{"dataset": "short English words printed on busy colour backdrops", "horizontal_flip": false, "vocab_size": 30, "fused_qkv": true, "parallel_block": false, "momentum": 0.95, "ema_decay": 0.999, "max_steps": 5200, "epochs": 3.7, "warmup_steps": 520, "adamw_weight_decay_other_params": 0}
Rows from block 3, named by matrix and row number. Rows with one number belong to one attention dimension. Each number is 128 + 32 x the weight over its row's rms, rounded and kept within 0 to 255. All counts start at 0. Numbers have three digits each.
# v: attention query, key and value (stacked) (model.blocks.3.attn.qkv.weight, 1536x512, the v third), inputs 0-102
# proj: attention output (model.blocks.3.attn.proj.weight, 512x512, transposed), outputs 0-102
v.326:155093119163079159143130171112166171083227176103093142157082107118077124127137124182164100115130109206169113118067140111104122180136157092118059130063183124129163095097153117174135124146133162071142108097140086101159092091095086186114131106188150143130144138190143151173080147118167132142180123200110154094176
v.327:211105112115142069104110157113070111175128128168146169095131144133144101086079122105204105109132138110109101097119114164066192126178113126072120150107138076171070158126148173166128094150151103172149075176165105189159143119101151158093177107153148126131119141136085130168131152099062052061159133120171123120133
v.328:089099050145142167170207115138103178140128146093117120155084113116118174156115148114053115090167109116102124095159151139184150168152135118130110171185139190111144089118140136109106096080140089095102144065113144114152116137119150139170155117132102179173127059157100129096183133149177182110100074158134162131156
v.329:189089171147103102140112141137130148132113119139140140169229119115130094142142152075161153091112120180148100120044129115130116145104155209138157114118116055132117114095067129091106114125152150150090140082146151155056141178101145124180094125105140133128160118086126163094103140112121101138130115108126108189147
v.330:127153137098121128088134096153199098099129103085182128170083122169046076143098124155074150145141109156106163093073109152168146105136096082140092152199157145155174091132154151190113111105134121139136164137142055073102093154126118133083107093130135153149105152111124048182099142090061149098142132112079078115154
v.331:148094107061132142120097133114125138108150166131167135121170129120125140118118141095092118197114123124142121098118093144105135104113126121129149163145128106198087099157168180122128172151147084160161143166110118104099081077178128164104137132182166140077099129124103197115135145137158150108146161122138139139133
v.332:137118154161076119182141172107128106133096115128137085161129150128109123092151124154101142145121126143120112146106071127143114142068199146161090113129136127095128071146153147139128109129139142157232153089130115121111164108118114176189050133145197184123062092167081118143112166174142092149126123117095174148146
v.333:115130148100197158179187135117122104109109134151112161135179088141119103118112088160235118080101147107134131121107138136045125182169179149057128120123087104111086105176126187114135117101117056112139083179109165148113087165143080139100128146190153149137136198122142122151130164187171089102171129143150107098150
v.334:107142177094149166177073177147157082171142106187115183215094070162144137183143176108117106126134175141083164106118121089065150119130122166094113170078134154150110112165177113095116079120185125155139095122114152116163130147084109149103092121182103118110095147157116090214169164139161091127120114095164163148130
v.335:165148105121127145139170088120124135123169122043148186168157082094111113141153082117121145071133113101164205094067157191087095099113124217161133119151155204086186133150121069156152102112169159092142106148193145118158143103129139150196166222112153105085170155199121150149164127083088127178117167152134188131140
v.336:132119139071106177190102229142087105159138156115145143170153131128155095147129131186149096103172167130091196132120161135126095137140151166174090175166149112134094127103141143153148137078052114134151130132084078142144056125126084204164154071128077193125074138165179095091103096113122135119129159084105080148106
v.337:109141151118107062159090146149142196154151112110080135147164189091115181159084107166153153198184122080127096143127152173098117128116078190131092145141119148143103140094090122136142098147111134145114088155184165084090130157097083124170104094131155142108132205131139183101115163138139153162107123157195065112121
v.338:106098125122175129173091104092150162173137170151146097166155125139091133076123137088144114129109099142118081105157148079133153114068142152088142128140119109110153187095125132112062192143138122083088086122163109089158145148104113070087108094160154126108115141107126136142136165133099187153133118108154093056158
v.339:168157101142126127155132199130086066144139130081153130104115151152106079095131094137142149128144122121129206139107106121147154135163110133101105111170093148130146144134232088165131103097183101109153191183097140132160145155122161120148165073111130129108164153068184118138121155100120174104170199098153175093144
v.340:091106104084172136171124121095132127123143147141130173092097113144115135123189050134148079165144154124057111105087121061059093163124122185136099171148149139092099153109110072060141147078121122097121154136155142125115173125165120186070060118147095181126050116143143103130136144170063123128143088174136138113120
v.341:117090095163127159111151148174086128146165130086127147154104125188130126142141111095124104107123110135110148147156132122049090127100168137187128126125098114155113121129129100122111119084137178086172087093143149119175081107143141127129148171093110124101098152132175158151154120106158157106133134089090160126130
v.342:103109172173252144093111060175109114128075146170174126102125128119135126150075146131067105158074164135094134092090147137088207157108071150106179048191138153109131157155114139053142113180168138061145128087157173151120174168133119088120110139200102120123140139138102177145076141055145110143139122120146169152093
v.343:085099137118141185193089162133096119141098144069165099131077136121168123129112148145148100130144094161120162114092133079126154176152137163106240144119087156116143054137192122123193121111160165167105129154156109110109157084130163139162143141125147133121143108148105129106141098120120103162173150130067179186093
v.344:114145079076092249093114128114147071063132128111175057150143096116169113150114134139041173141142109085134116163055132149089147171104204081088181180113121076116068130064187087072084181124104069145113089145126079113123142177090132123149094103100171070094094135087152104143155125098171111147090137151118109079165
v.345:144157110096101190041187111174156130112121124138088113088165075155105146187128096113126126142105123171176124141112087081153088126082180149157080077082114112129133151109150100167123072167118167092145187065070097153160068201105073068074069162131133154160150108153136116154147190117151085075099161077157124160103
v.346:145132114189179187067148082148108141229105129168048123119129178133131101135066109145113120100148063149119066124151117074120181082180147103153149132098102141164155127151090106075155145128117168134117134087105137114174122105180120109117039170058139124165153070155135080171072059087126185143135134149121131127142
v.347:146125097165109169144092158160091179081115123151120144057133097107120150094156085134166092106148076176139161163079173099140138113111162135136205111123116120182099117121146104158147072070072108130129205160112094122176075108166123126093104118077098128138170044121119088160122106107108144123122126141092149112143
v.348:072167195184167131090168094140096124181109153139198100131160147160075120152059102138088165097133121090141114167130130059144102168097109086189191147139212155130144148114117153063152136145181125124122105184099116115125105112150133132128172111168154156089119138102113164128088196114145179112182075144186166136093
v.349:161126080085118149085163161198176137136122121115129148095108138132165125130072076090091136128093153145150079129118162052139203125124184141111151180164184127163169178080103098157141182175090149129138142100112110112092066142190103146091134177202166114100142100179129140154107141128158156047160121107156115076148
v.350:205171156168120140070155123101105117089159079072094129109156091150138078173129150135139171199102109121127145114156169097156173098148185107125068094134097132153090198133147142085110074140166143138136135106095135087135135071180130161112080126111086066126078132130207162132127075110107133114149131163131185081093
v.351:134126153167058125125105150169128128102139117127161088155170128173117106073123116103131133090114129115134218132084169119157174058099205104141165175138103180183133147144117141123093113093095095157140134147115160202092126149159129105102141099122136106187140151070066112099173113080129123128101135154186172145130
v.352:095182159087149097139156085136064165145168101167094152130133159143095139161182098086114097136134155129107130100124103164112102114184118090135177100204150157105143118077115111108094150198141093154142142122087097082088152151111119147144096130110136122161175121178081145135174160173051131096166116118075142133142
v.353:134101087115101125165133093139119126137092097160133117141119153144120056089132235098165123177178167133126191089110122108133209102155153079069102123096100133147102134101113166169105061093100093182145131121163124060097164043113115125105130170098088172044098153072125130111111147115104063112118170130136166105131
v.354:116134145136173123134113159143164107069158116089178089073173126164128082151183121109126077077136155160130089062195119149130101138142113113172092135095113103133144104120123066125099174151124119115131145137127103131154067185139087147125137129103114092131090159114145109151119140170110194126118142121116166096128
v.355:163223170101128130157125170131138156141127162165110147093118138115121087146070192168093185143104129085161074082132148148139130165131138164121094120189152114141156129125114122132099089109102138120134056058136130114097118155124123099095163157120108118105120149184112147139188175092156129132094112116162174096142
v.356:112160140138126183145140180137100161126193175130123159086133138123222107155121108160143117099167087147114118150106146130136137112074139117064118154138139128118128102153149089116113155105139137104094090130193109154169120173152126123077117107175128179108097138134136111124094188160122114143083131142133092145115
v.357:098132148122099149134107131107057121132100180075090172148147105135155119130072080164127126147102078085163184082101153134182152173107114088170171194115108102127134127152105165062103085139125169047117096140106114153138103113124090093140106167126105174143108095110047141109126095118075143052178138142075103124091
v.358:051135134013123114127134127075122133170094165058122146085138125142099140079131116116115064163138090132116118243163155143161113104081181128134180138148103230128079139121096075154166133145111138146133150142114127154155081133156101167142110097150193105132082118139156105115148109165108099090121148179103106167122
v.359:139091132181086153112135196153145124147172154101120173144114160122099115110092138151134133121143147172122183100113119132151171145151172135098145161132112145105148137195206146098104127076154032117096087146142102137113155113178115109179134104154130137106197129159157181102149152160134154102148109070122046163142
v.360:124145146093098171130102115125077143073130172127140118100073089137124123165175163115053126113103168135118174222161188173108082137138097120094141165092133116142159117090138114155125171053165074094102123166151114147166081183136083098133144100131172088107138207156117145086155138184125176078142103143106112102112
v.361:123139165163173132107135159199117151169163124169152128106112110136202180101134145083159198120156082156153081090142152123169101144103047126121123110155131117112132164146094176099206202114118134029094075090145128114142092147085172100112119102100122092163110156133040137124119126120118204124147146108104130117181
v.362:090104189189124078073214117098164140168120104122096127089151101125169101129112150133083091168122198127111145074145146141180153094193063135108149081114159098148146188102134146137122143097176153110069114089032125133162160159163121180195156127076094093141144099148154109107080163088118103106199140147117088174131
v.363:124183158128119127116196131114083130170148130066106104090057095166054133105157188124152095139176068148163118140157107129162177116123194133132070074161125122109103083151132129125092156108151142056133126117114127135124183111145099123161138140114129086097157145123151118113106112144107151112125098115130062131157
v.364:130128072120130092086135114103116190077162104121180107137108100125167156143113073138127111209123078110139171063100127114134094169100073099120143165183155146115121122161105141182113099160131145126180105203100138206127150079107132134094158108123140141079083096129136130132139187083126113072089120101126096138081
v.365:121148102087163113124105115144122187099152122137091164102083154157116097157110113128127144137131096130155163105101131202183147132183170125085135121111152101110134073098126156175116132123128071115107069107092106106128171063181145113102117116178133162094209099135111124100127117160157104073101109110151139117133
v.366:082160062094130124111145209101085128125100178122070151159138119144132144165074141132069142150135145138119131097086199176179160158101112126096139109160124137130147167124202114142130140144122087119177150127163160169091130108132137093093147113168136120081114136144121125107160151130078092119140116121156129200085
v.367:123164067083134168144127106132149134144125113098110130163108126155134114115153120076093184187052084069135176120161142076143132131037130083124162076107158051132123157202091101153128135159153151116138115152098165120149177122106096101143130071126072144117106137119116134145123160156108132062140108092124157168102
v.368:122125086141164136114079102119144077114136151108151020104167101141121146107103109120133127091161091041139145109135105158144113115152157168134095168091123178104114100172103107143151187128079128157136118116141136140079038076152141176191136091170144140123150158146077086126148119137197125118182156086156146110145
v.369:122079072154110138118112135138154146076188127141133110155162143183127158049137111173129147097075146132118106093109172059082087051132137127110080100094141148186107188118123146156130123144180108107132108160171178110107136143091180126101139125094126145118154099155110118071122136128112143168125144144136117197100
v.370:075092179100168080190130119185090175171161160104131096143130131125129090119141156123134118172118106119057124161136111161099150146107106131095103085116084081163162104100157080141136180134148175139130123126136086117085103111124144125093115144162129164136135114124135139160105158127164154120112173104113124087175
v.371:137160128114144117136133147128100112096120095136156136137194138160123112099077096055168155146101128070163133146122128109092127110139080076129053124106177156076125135125136130108101098079122125100091104137141086137141157128164143165149165095096113142129143108181141123128133106124146152116141103072143130140059
v.372:119120196104130088142111145119114136167045142102100109158122141084155132106127129087160207118074141103075111108122132139115082140143093129132158090136203146178091155129107056136050111080108127129156152116108110146096175127152105070107167151089133156099112147204121102114169158190124182140158114119072084111118
v.373:117102148115135136067164079117070154157153131119103153145161137086146114127093146167171142121098088140181049071130125144060060135090146190154159045139120147120126136099147125131147104126095071138101137089142095075166145136120134092120186162082127208149107089203162096133120103165162143113120140173155124111147
v.374:101106065043131156126164133155159136099135132169142111132118095116117173153184100144151128088110105107106091111136102193064094123136149169110097115116126128109085075120131094158109144109090093105195099142094129116166103130134100156133113099147123118121173133099156112127120138129114143119119071130130191131126
v.375:101170111174096178144136112136121134086155113143185154144131121097101087153117172172134089212136100160167098175134086116157207139119099157113178137151164122127120147136083138098110109138096047141093020111101105078113156153112126109160122181138123088125122084131146080122136095113140173092125140118163161111142
v.376:118143123109118201160074119111181113180142131114138186133174114067138127181118081190156116103126093092172146078101085119134113162111126128118098156121216058104136128108103134179164126120127119101140152119111120126102099104146145152128111167141133123128130178167088144114130132095118140106147160152088113182093
v.377:091101150120141075109150059126102137143156167138145132123141178103139044110122123144189139133118089117117076122145157120121182139139099139134081111137110232066098135140164098106172117123116109127094096076122121092105069135124088127134154121172137102158136154141167095148163074110167138160155210101159153092143
v.378:116185126155065134157119208119152123148151176139110129133116131120095113147126141128139164116137166127073160137127153121141093128140156183178094089124163136140090078132162104139102101184136148048116140103060097062170161104125152120208124143090176072110086119183191103068082105183124124120114139085137070119095
v.379:105112092153139171200106168154160057164104134139161063118098143192109146146092066142116087131179141133156153141133147142155127108144166136103124174103082142050185203102107137174173142137162143229119146125098138165143133167115163152170089150121070132174121113133122085130097146117116056136192111140142185174055
v.380:177179147138097167133071146069125116147127127176131149120102114162147188138092108119166156151176135119102154138137095131108115139225136125101180098225131142146127095142117106104071174103124100154063142135096112178111111069136047141096145112164207142076093118121085137093124120143119126124137115087133155142060
v.381:130099089078104143117139162141124153110117104130103114162103182093148109089111136126147237115127146129128116112133119207083127210168117124120140135099077126143136108073173079178069129150112097099132128089066084151140171112132157072113112157132083101090160139155158172156156157129130132073152123144091107112128
v.382:150102077178094178104100130159214140110167056066137093084113110110099080206141196218093130074126141160125166083076151144131177084197095132106126136165146141162104141152097110124193130154138118171106158099127150106121139179133151122133136178121110126162147105054132112123141148170144101161187099120122105100116
v.383:109077124124164136172122156140190128143100116112124138148045095146132146155121063133165117117083119085106131148155124131135095152082094085129106129103116153131178128124097103133123190121128153122142107151132179121128088110131087158181142080109140102119204141131096114170148128100149161098106154152186169095119
v.384:127081140103177160119178085120145145083126162096136142158173091115165094051123097141111079129107098086126159099180202117070167161195150139131103099139137131090103159156134143080139145107051087173178105129115061097177156160188163176192129102110167156115120126121160124146111195102137100116159107169147132196181
v.385:139163071134089085098166164162134077138127089108179134155123179106096139191188137091152087128123116152094160176169104144101124144094100140113134123115086127116080141129103158180112132161145170173100153081129152144148127186151164095147113075084149192118157078128147167157129109192126178151160086181123137114096
v.386:137124140112122098217101097131125120164100176143104182104169084105137141142169146108213160083100167163128119102179132104133118079160134113148117161164155100120051163093132102142118169106104127108159129107143130106122142132083119096078169132111115134098156144103161111130118149149092065112053094157104103117152
v.387:082138128173084082162089135125166157109139098127131151116129178157134113202173151166070118109112109138181095137100139141130175098179148096162076084177115094151150137064107158153095125110132171130128115177116100147112148094129167178127088145131166152179089162098131103161086213166101134108134219057154077155124
v.388:132119139132065127104081105102159202153135172117170147131116100152144114106147104130178138072153113086132107148153093102120088110108060131126125157081151129101129166152192182123141139080122067198170076098109147108132144178086097124169137163117141129159153066159145147112107123089120171159177125135127162164161
v.389:142184131143141131117130124125131077123131137109092146089165119132133110102129135104119122131086111138115137109101090105116125149080176145075135173054095167137131105106125192125114108100109166149178113149078170114142119080152081219134152196114115126114121128137148118131198114105192142089141115094156194133130
proj.326:115123101185153110158103164098171118092094070124138099047127107130115199114171166102140201114125200122146099126127028145144103136113071148142079145116055100085136154155140175095123192103174108117147089176133130209119172126170193114105085110098165139124097061104119144098094121077133194074127155110123107166082
proj.327:114205132121093145081166140150129059135135064062103171120153067132170156094116111118057120147148092149207170093111159130179087103116182065109167151141130112101142123109142089110126103133183154156108116162063170130109105133060153162159144089189098124180158142086175174171127091170176078125141126145158124152133
proj.328:143150097126175134129035159167167145111153119153085132104105165118152144121128118138120183063126176097095091149142133179094107150142107104155070117135116109101082162116144126127194125097137121084133140139135066173110117141087095082167155114096187129136132129124164102103092089149057140143111161141097103130169
proj.329:114114110128163107173142082119173057098097118129079126180103162090131096114125128162120092112128106105119123075149139101110169098125113153110116153122099129111125115095155144127106160128132136124142096157126117143190145128165148186166090153085132170121131107116139194096152098093209120122090168147154111095124
proj.330:143166138149052165060112126148106119110089088161140124149127110127092153134107074110114077134179150120158124187126110142146135128152178156139116068102147129133110133109077143087147199193099132150125175091164108174147106145180103064166115113141128132047123151068145146090107087145123228072154156111188172153101
proj.331:135150154116104149124140119113125126135213093150113123185137130099183101117167106141153112140116117148095069146117103133165110136160120145151059172182094175095139128108127134102081142097131177126174088154165170147143165126136156138137133116102089143109118126152086164124124143150084161174177125113140131109066
proj.332:097162134169115141060093152149105147140177120080140147104068083130069155091169102121094138146102097129147111091124139104088161184148174163113133181221155105149154204147174160135173112079069123139090118150119155149153113174092116153143108156067161112159126173145100145173109106171099132121154146088093093073119
proj.333:161121102149134150192213096145197067132095067114122147142131179226112114152158144152083156128164114095146095092152138119170094102119121138126116178135087142112205120039090084163114164087156137169089109116162153143154140118169122168187125150135134119108103116139107196138117154135124074108136117128125128127036
proj.334:111133151075133076096124105136142043134160067150129158133135134128125185097112156093092183192136134117138111133137195094147079181154098124169089140157144098163118146144075141159143165137170127154060130172161098083123166112098106158090128138105099110096094101159083168153158102195093115130225121112109122208112
proj.335:124157131169172075135138158101097213144090083153120098100149133123130149107119146138157131109129128154198166112171167176150154097122128126149128112074130149127148080108124067140151099127161114138099121138130077117144145099148186123102165092118141125092124108172104060093113162117159106120176077154107103137138
proj.336:133148170189139190071128092159110106106119146155166081150106114146132142126117206136174105131076113119147140129100121101134138081096152100179048128131139086118134126096134082148151092148123171143066140077148129174178150180103091081170136205084151160108200126108095117114159101198159140056132147101143084117142
proj.337:164149120178172155129132101192195129095163112151112160113127151191148122126183104098131122097097159163146172104121145108119173097090158067109190123144162129096122141108125114142098103108179123168142128108164143098167114109182139086145140164093161137197183069116131130144101130130134182115159076097048107086165
proj.338:113112105134201111146122107104162150106128129116121152074109128167142138084170128120124102095144134144101173132142101103140132096136121146160159171129125126158136098132102106117145112120162180141185131116094158150129080113119101146076192108132121113134111121129085126143152117098144133142126108083157186119205
proj.339:137160157084161152120093170159186117176171125124112114200146095147149093131074156060118124058163100088145096117097147146112045124184077091168177158070091103156144163112058111113138096159164122151104068142120071118152069100090122163137140100130151144155146140095089165143142168102112142171134090188099101135140
proj.340:158124168192097148087124193145115068104095109080125104126099097060103075137067209154119153131129124135141182099128102101209175110099154124131115089155119137148111105131138086138133079158145226170127088099109161093111117176130139058131126099102128120093130161177123174108180100084105091098078192137135155157092
proj.341:106143092129077099047122136177126072147132108092141118065108166091151109104093135111121106156099114138242075155144156166145134136120105110117078130077135070102248149166127150142175100116128086096178092162157069136133128127128107165133146158141099169144198151163109145125135097166076153072113123112137096077142
proj.342:126122109119140109163090123065133137100207103127094167141116129140121139108119094142104068149152104120090123153123099140157141090135065201173160131108145114103088128160202139104142094094225168168125175100089173084085141084067118152083138084131127099101107136178127107099142170093110109146122138120119117117130
proj.343:130128173104179144142172133122164095106107150132084165171161124058126101180090140125158178186117142171163099124167143161128109145161064229164118094118107127133024165135145070152134166139100151144075068103081131140161116124101103148146103117099096111173096167147190161149151138090146139113154107088136160152150
proj.344:134105178101147145143151092164166151141102128144142121146132081115126118141136130194147103067118106138112146137198149151145105060101069138140144145108139154134178094145092137165159177130140189184165133120111086164136136133087088191108084119187121151042134090157099145093082159116100151184168125075175133176116
proj.345:135157129118151148096058027125101110088157135140162142110148144113133115078112123119121078130138096123161136211171169142129186124151138178154099145109134132094105104180117156114088129083143102143137109154132100118099195112123141116174140144153082073118143139177096126102083115196066152135122166151120126099109
proj.346:123125147083142085154096126069136158094166097122188156130086099105148144086188077141132087161159165069127143152143087122167079161130052179205133131133125128096106187140138180133157085064198141134195103108115084122105133083091101200132196150145064108104086153124117116047156156140102173137073167107158080168184
proj.347:151118107205123121164141142087118140152069145137111160147088073121159091168113112126146110141158133101138141145079141185188134130170092135141150153123113100126114092195143147143127111149198134119194072121134120153121166174149098174219131111118113076099094101105101147107139124088089162179142194123178192156137
proj.348:147155131118096143168128113099148109101165097101121168094114119119166180123208104110161140156101131110141117107104147121154156120129106182161067059096150154141102153115093098194162116113107145155129165072113090106116128125106128148088185189142124150119144157127118113097129119183133130156108127119125132111163
proj.349:171163165114120117137147091170064103098118095122152158128112124087127098103166176169098145166166102160124108174094084184096063099130099173133069135158107123075138137107178128083010150150107153147119192111036107158162180133132148119169142109123144161059107112065173163135188134173156128119061137100113145174090
proj.350:105152101091102122114122150138046073096203112111198091155048146071116165131190114158125110150175139131118100176129116169131145134078103108123182080165182108168150117133155092101156134085074135068127166127144116215068138144172080096161133137234148113062148187069090084163133196115134125178124165126117145209146
proj.351:174112117085138132151141099134151131129130179130087157117150117152155145090135120135176133125136120136112066137155149148142098193151067150158141107143151126115175063109151136208068130152107136118075126198105060146149097057120154087161154151146116118132131151096147115165085087152089186120139129180051133156090
proj.352:155109136150099170166053112138117078146143122146174171107089103145174143132130147170118132116153147097136121105157161126169124146099161188174099154116136179121093134182101193128118151086110148137103125081160189114145143174148060104132149098145091123091119109142167115119095111139121170174153092157170120146089
proj.353:081149127099132157161183149112155128115113150082101176159179092121154140097103070100129102125096121077135080108114142190093087166080124163201140112089136155107145095100190111093143123200143107081157150158157114156099070152150133142152113098112132133062137168138068169166150132126144168110104135128112144158152
proj.354:154148130096096098093138101111111095124108109140129104136118062155098148085143131152150063172062139159165098166125104119118179183085087121069120125184177101184167165135094178127154134117125133107135129093158182110083158100106119115124091192182116091129189075139134147126144099033158073101137153119154151105137
proj.355:073123133119112179117137156125123114056141120150096163132143157180149146165136070131121108107112134139121080245124135165116171153091110090149156115139099115103133080097144134117084117182133189092140079088066131121120119097110138092140081122159105169123172084079088150136133113116164169156125114116050130072074
proj.356:146146162140124060080139127119142192122125121130131108108096159121102144137096157158124098144092140098124145141171074134125157078194100143180112166121111128128181100143158130150127086138115156127138122099044113200099196029126120109165139117078135105178165133112139113085136145123158125083089185234069151085153
proj.357:149094129127161102097183166143216146087123137121149140149108175107055109093146231108157207124170112141165141118180078113093179139141129111110082144105092107149079138178127080157154114131129099186126132120105081165132165155145146134188104092075117139179144106133151083117169129197162076155147152062144099117149
proj.358:149182136164098133105090167126131125141153099111168144165115148125138095143144154109133150184158109166176156110116092050103180094119136094089104131158101143164154164053114127130169100112136178135162119131170154148142155137094094150113100134149130114179118128142113240136121163074086136092136147109132140128135
proj.359:161102150050168105126106091090129137195080116124173115102096148052124143168088071184115143060130153168148079107148076125102146046119069153130115138142104115071143099095094138166123159123092129091152162129162127172182078160108147093120194101131116164137096152140163060163092103163130082179028201158156161052130
proj.360:082108154132105111146119114132158119090133128188137111074091152096110125117110138128119100173088129131151129140147056082149106164123112092125154094115159118084106182174081178111131145122147131119112148074131147102133156145088088132094134118166122113119153086180102146153083082179088102097124110109149131169082
proj.361:061174178072122135151130041169143057116138131124094115058106103120116167156140151182155117124112152105076145194151142172139159158086116126146172099097091146114062122150117075138066089171146162122139150090062174129097121058178129161112095168165138114116146127137164101117113114070151090071108095124201108084078
proj.362:143073118032117104094098108099094089129128133082179149119069167066120105101082170141176173113125088186086134114114143155099067117083154121117121131200131150122117069127109117147116116163118102123166110138173146109135108129135109140146086124084132134138101101179176140197149116143144094154021114136131127099114
proj.363:129169135080109145154118113163114088116087108093162107132141130138091136124135074133110144083149182167150132143129096157133163172108056104119129127166152126061151144014080167114201107146154139140187128118130119091142112166130103096057154123150104105197118161110168159088115097112116077139106203079140113133139
proj.364:119158134139124157122145155146101108152172127098070136148175101069092104090076197105202166119107117078123143112104127106117172111139184143161130182073105131162124083186146104113177143050122134152130186114111149137128169111165139147097095113085108130131151097169120119133171110209153186126149114135120103145150
proj.365:189172169121087206151117106111126091128162064073163084063131096149141190120070114067124111175169156150180084163106126146112134156121165159147119124070095169108110144129143151122130090141079220175120153138132175099135074204136124118131161079126060120152158105185117125133146152150112152160147157133120187054144
proj.366:081150153102170101110134155151101186102170109120136137172135106157112092110137118164150143142075156151154142127119103138140150142145144134162195141088142122097160176106211124078168116153161149130121155108092035090105165187070137100126054176136123163127099100143027135112120148175085104094135126123126165168122
proj.367:174167176126117141099141132131139179155096121071108110100164159127168116140156147114108142120102129120145147161138097106153100115235141129147104142131090159145125127138185098059095088141086146196127157161109072113141123153143178165108128123084141119103049127098141198102087220166081135152146087150121090115158
proj.368:164162128158138084166102141115103107134125110191079132146157093119136144115149117155157092144069135179164137149095079131118141157151155106119144089064125128088138099154175097101116166094198098162145163119158080142114146108163137131068108125082189113119099084124113153143106196120100151171091126104084148098121
proj.369:108151126178106111122103063145083141104058172071164150095093061102140136154133133137075093172167097100118133128138167091150107138139178154062172101126110176088061136162081118130142119107096097111144113167095119124101129145127138121155104089175091150161148173119111137175202151173093144087145136178121129156098
proj.370:074097100115124122130134174080125063152125165126119158175145118150159081092115190078105140193136161121032125097142142182176159125152087075117073090103075126128156134117152133163101137151122093110072131149121170101142154051157176154102089175069096131153149165131124207159071070166137136105100168161070130095182
proj.371:103113138073122133079124120177143100073123138118103167116140124126150118087072129184128136083103108158178097192066083133121148112178154083110118141162131064084131157144205150133131138213085093091131104131098146150146112147181140082168121104109111145106129121133079168149125167216099128123109095120122152148132
proj.372:152120122144149139124090114113145096097067125151140138120126095133135114092103108108125131179099160178124100144118183114118129103059071098105104128128160125124140100105108136115159142116119134184132058136176112126119131043175175127146147115135137158154074106156137067141187063135149124130103178128159164124114
proj.373:119150192159108129095137087097104128122161206155141125093125123127103147099129141152129137142127106104164142122108191071153109126115122105132091121122145075121082157097072144155144060098144113147149046138147152070109110107061199150164087114095105105106107115142139152103141147103165183107125110106111145096098
proj.374:104142114152100089100084126088134122159123105103064130115053056065102193154160089143088125122138081139156145111119120127154104116093112208110191117145155056093116104086123142134085072170101115106115161148163177154085157148084052103116138153137081092178125142116090144170176143081124114132178142112121115083111
proj.375:114042129099114081141143101128127181163168149118214107108156094108133151110136104127130116134137063175168128102144126107127092113131176040175186100110131117149095121127120117143115105186216149120134088172162108087042151132122069159066169055176135130098127080155145070092163193160088119106143114112109047099121
proj.376:139080140156085104183189152128125139060094144158111141121102130088121173233160088121146135079112114165114081112081133144152093127106103148142076124154148134174114124123129097099049152111087123112155099103116120137114193149083075096182135146098142136122178155112146143115169121107103092191122093062140131091134
proj.377:132164086190142144152117099132142136160151171142072112061125132127129136066120128118120101150092161117188097152134138116138123126115153106149120142094114074092082134128116172141154109050163152122158123107150119115107183048127143170106119094105186155107178119115160205101105142121160165125126108120127141118053
proj.378:147128099119136193109104122151120123133141132104103152201111143140177086091134118088177092175082134181140095125104135163153105157145092073144171144114081150108119115139097109125153150147104123158125153103117141126241164099159181167084171100104071127155136112105055123124102092139180178164132138106133206112098
proj.379:133113095135114167189119119148107153065108084109172134170117123094134128169149188122115150046099112097149118115131118104132093156114137169117129141162145208117100152113131127041105103155121111071092164100111093126178174156142132138091148141143149108154111129079117095166151135125117118097126112119176157130129
proj.380:139165123141133130156057084164141121106134145111137129149104077078208106126079066156111170129110150142185128143091121068134115101060119101110139147123141108189120149123154166129127163106175128145120132132071136110116099142133160128142142138159153179162149127154153108084120120174178140160120121102144128199107
proj.381:215120114113121184101121163105155116056157093155091184175155155124092120163136159119128105182113149101090107137114136135145130099105051135105114095153170126140142131116129113078164134166055133152085172101196102112107139153132145154177099188120150103134118152146164172119112080112140091148086153116125195182172
proj.382:175136121158152070164123119113102163182188112108043129108113168112086122130142130098093144138133126114164169102165153096112096164136086162124097173172175103065152126022062134149153102043143153127141107102102150137151114098148082123134092127120115152111128133137138104126124143116141110152127128079129114126095
proj.383:157160111125164134078130162123151096110161088071172162162161083102095086124137141133109122128115181104088109181122132127090147172153166134088107132142148159122096126138136124141087168162117051147171159139142105104095163100157138139102108198097164058118123129168144102134120141134107111163143147191158076122103
proj.384:114142189137131138156174069115143125143131078120125153099099078100123114103170144051121081074168112137115113101106087186170184116050114158093151119075134136171163145090096148129137104093131157121133070098101163134078098143139130105081145099158050086091145125097128082131129133107172081057095111166131128165147
proj.385:126169146129147135114134097108143144103157164106144099155131106210061114072132161091170123124174084214126112147156122102162122096153113122169108158067194137057156110094144130184174122115144166094142143063116156139142114149080154127115082132115127102076138122133149093146123153120198161107206152178090137157156
proj.386:108137131106112120079152116185103159131172130155102081105103143103133150163130147123090069106144099091155093105117133101094240180120138117157132168168151171173138166176127138067083111102094132122088115054107098090083178140171130118137120083139146139127156140129171110156140123117183178118150060099108104137139
proj.387:111187063114163180129155130168075146120088165113072139167079132162077107124084070149132084136114139116126149091167141137155105177132121121178156200081113158104131114153054103100154132156138091167123102150109118104164131129113132141157162088212114131140128073096081106173128131111123199117131101115134159093165
proj.388:169163141138233114099127130125134164160147122162147129141135143139131171110128136130102151112163170102123124100156101067120171168070143194106100100161126115110124153131153159147102154132139063132122061108110166080184137173151080141112170161128144099163154123153134076168128105096117105060145141110138105107146
proj.389:125144116129111131149164146120129145178107156082074164127156150128126133071061126165146137171183145121107163174151128136200155134178133142133098155141116138101128121108165137125132140145111117158097136084091134094075077067142108142194179092164129172157120166145124127124083132078127134142194132141105139041199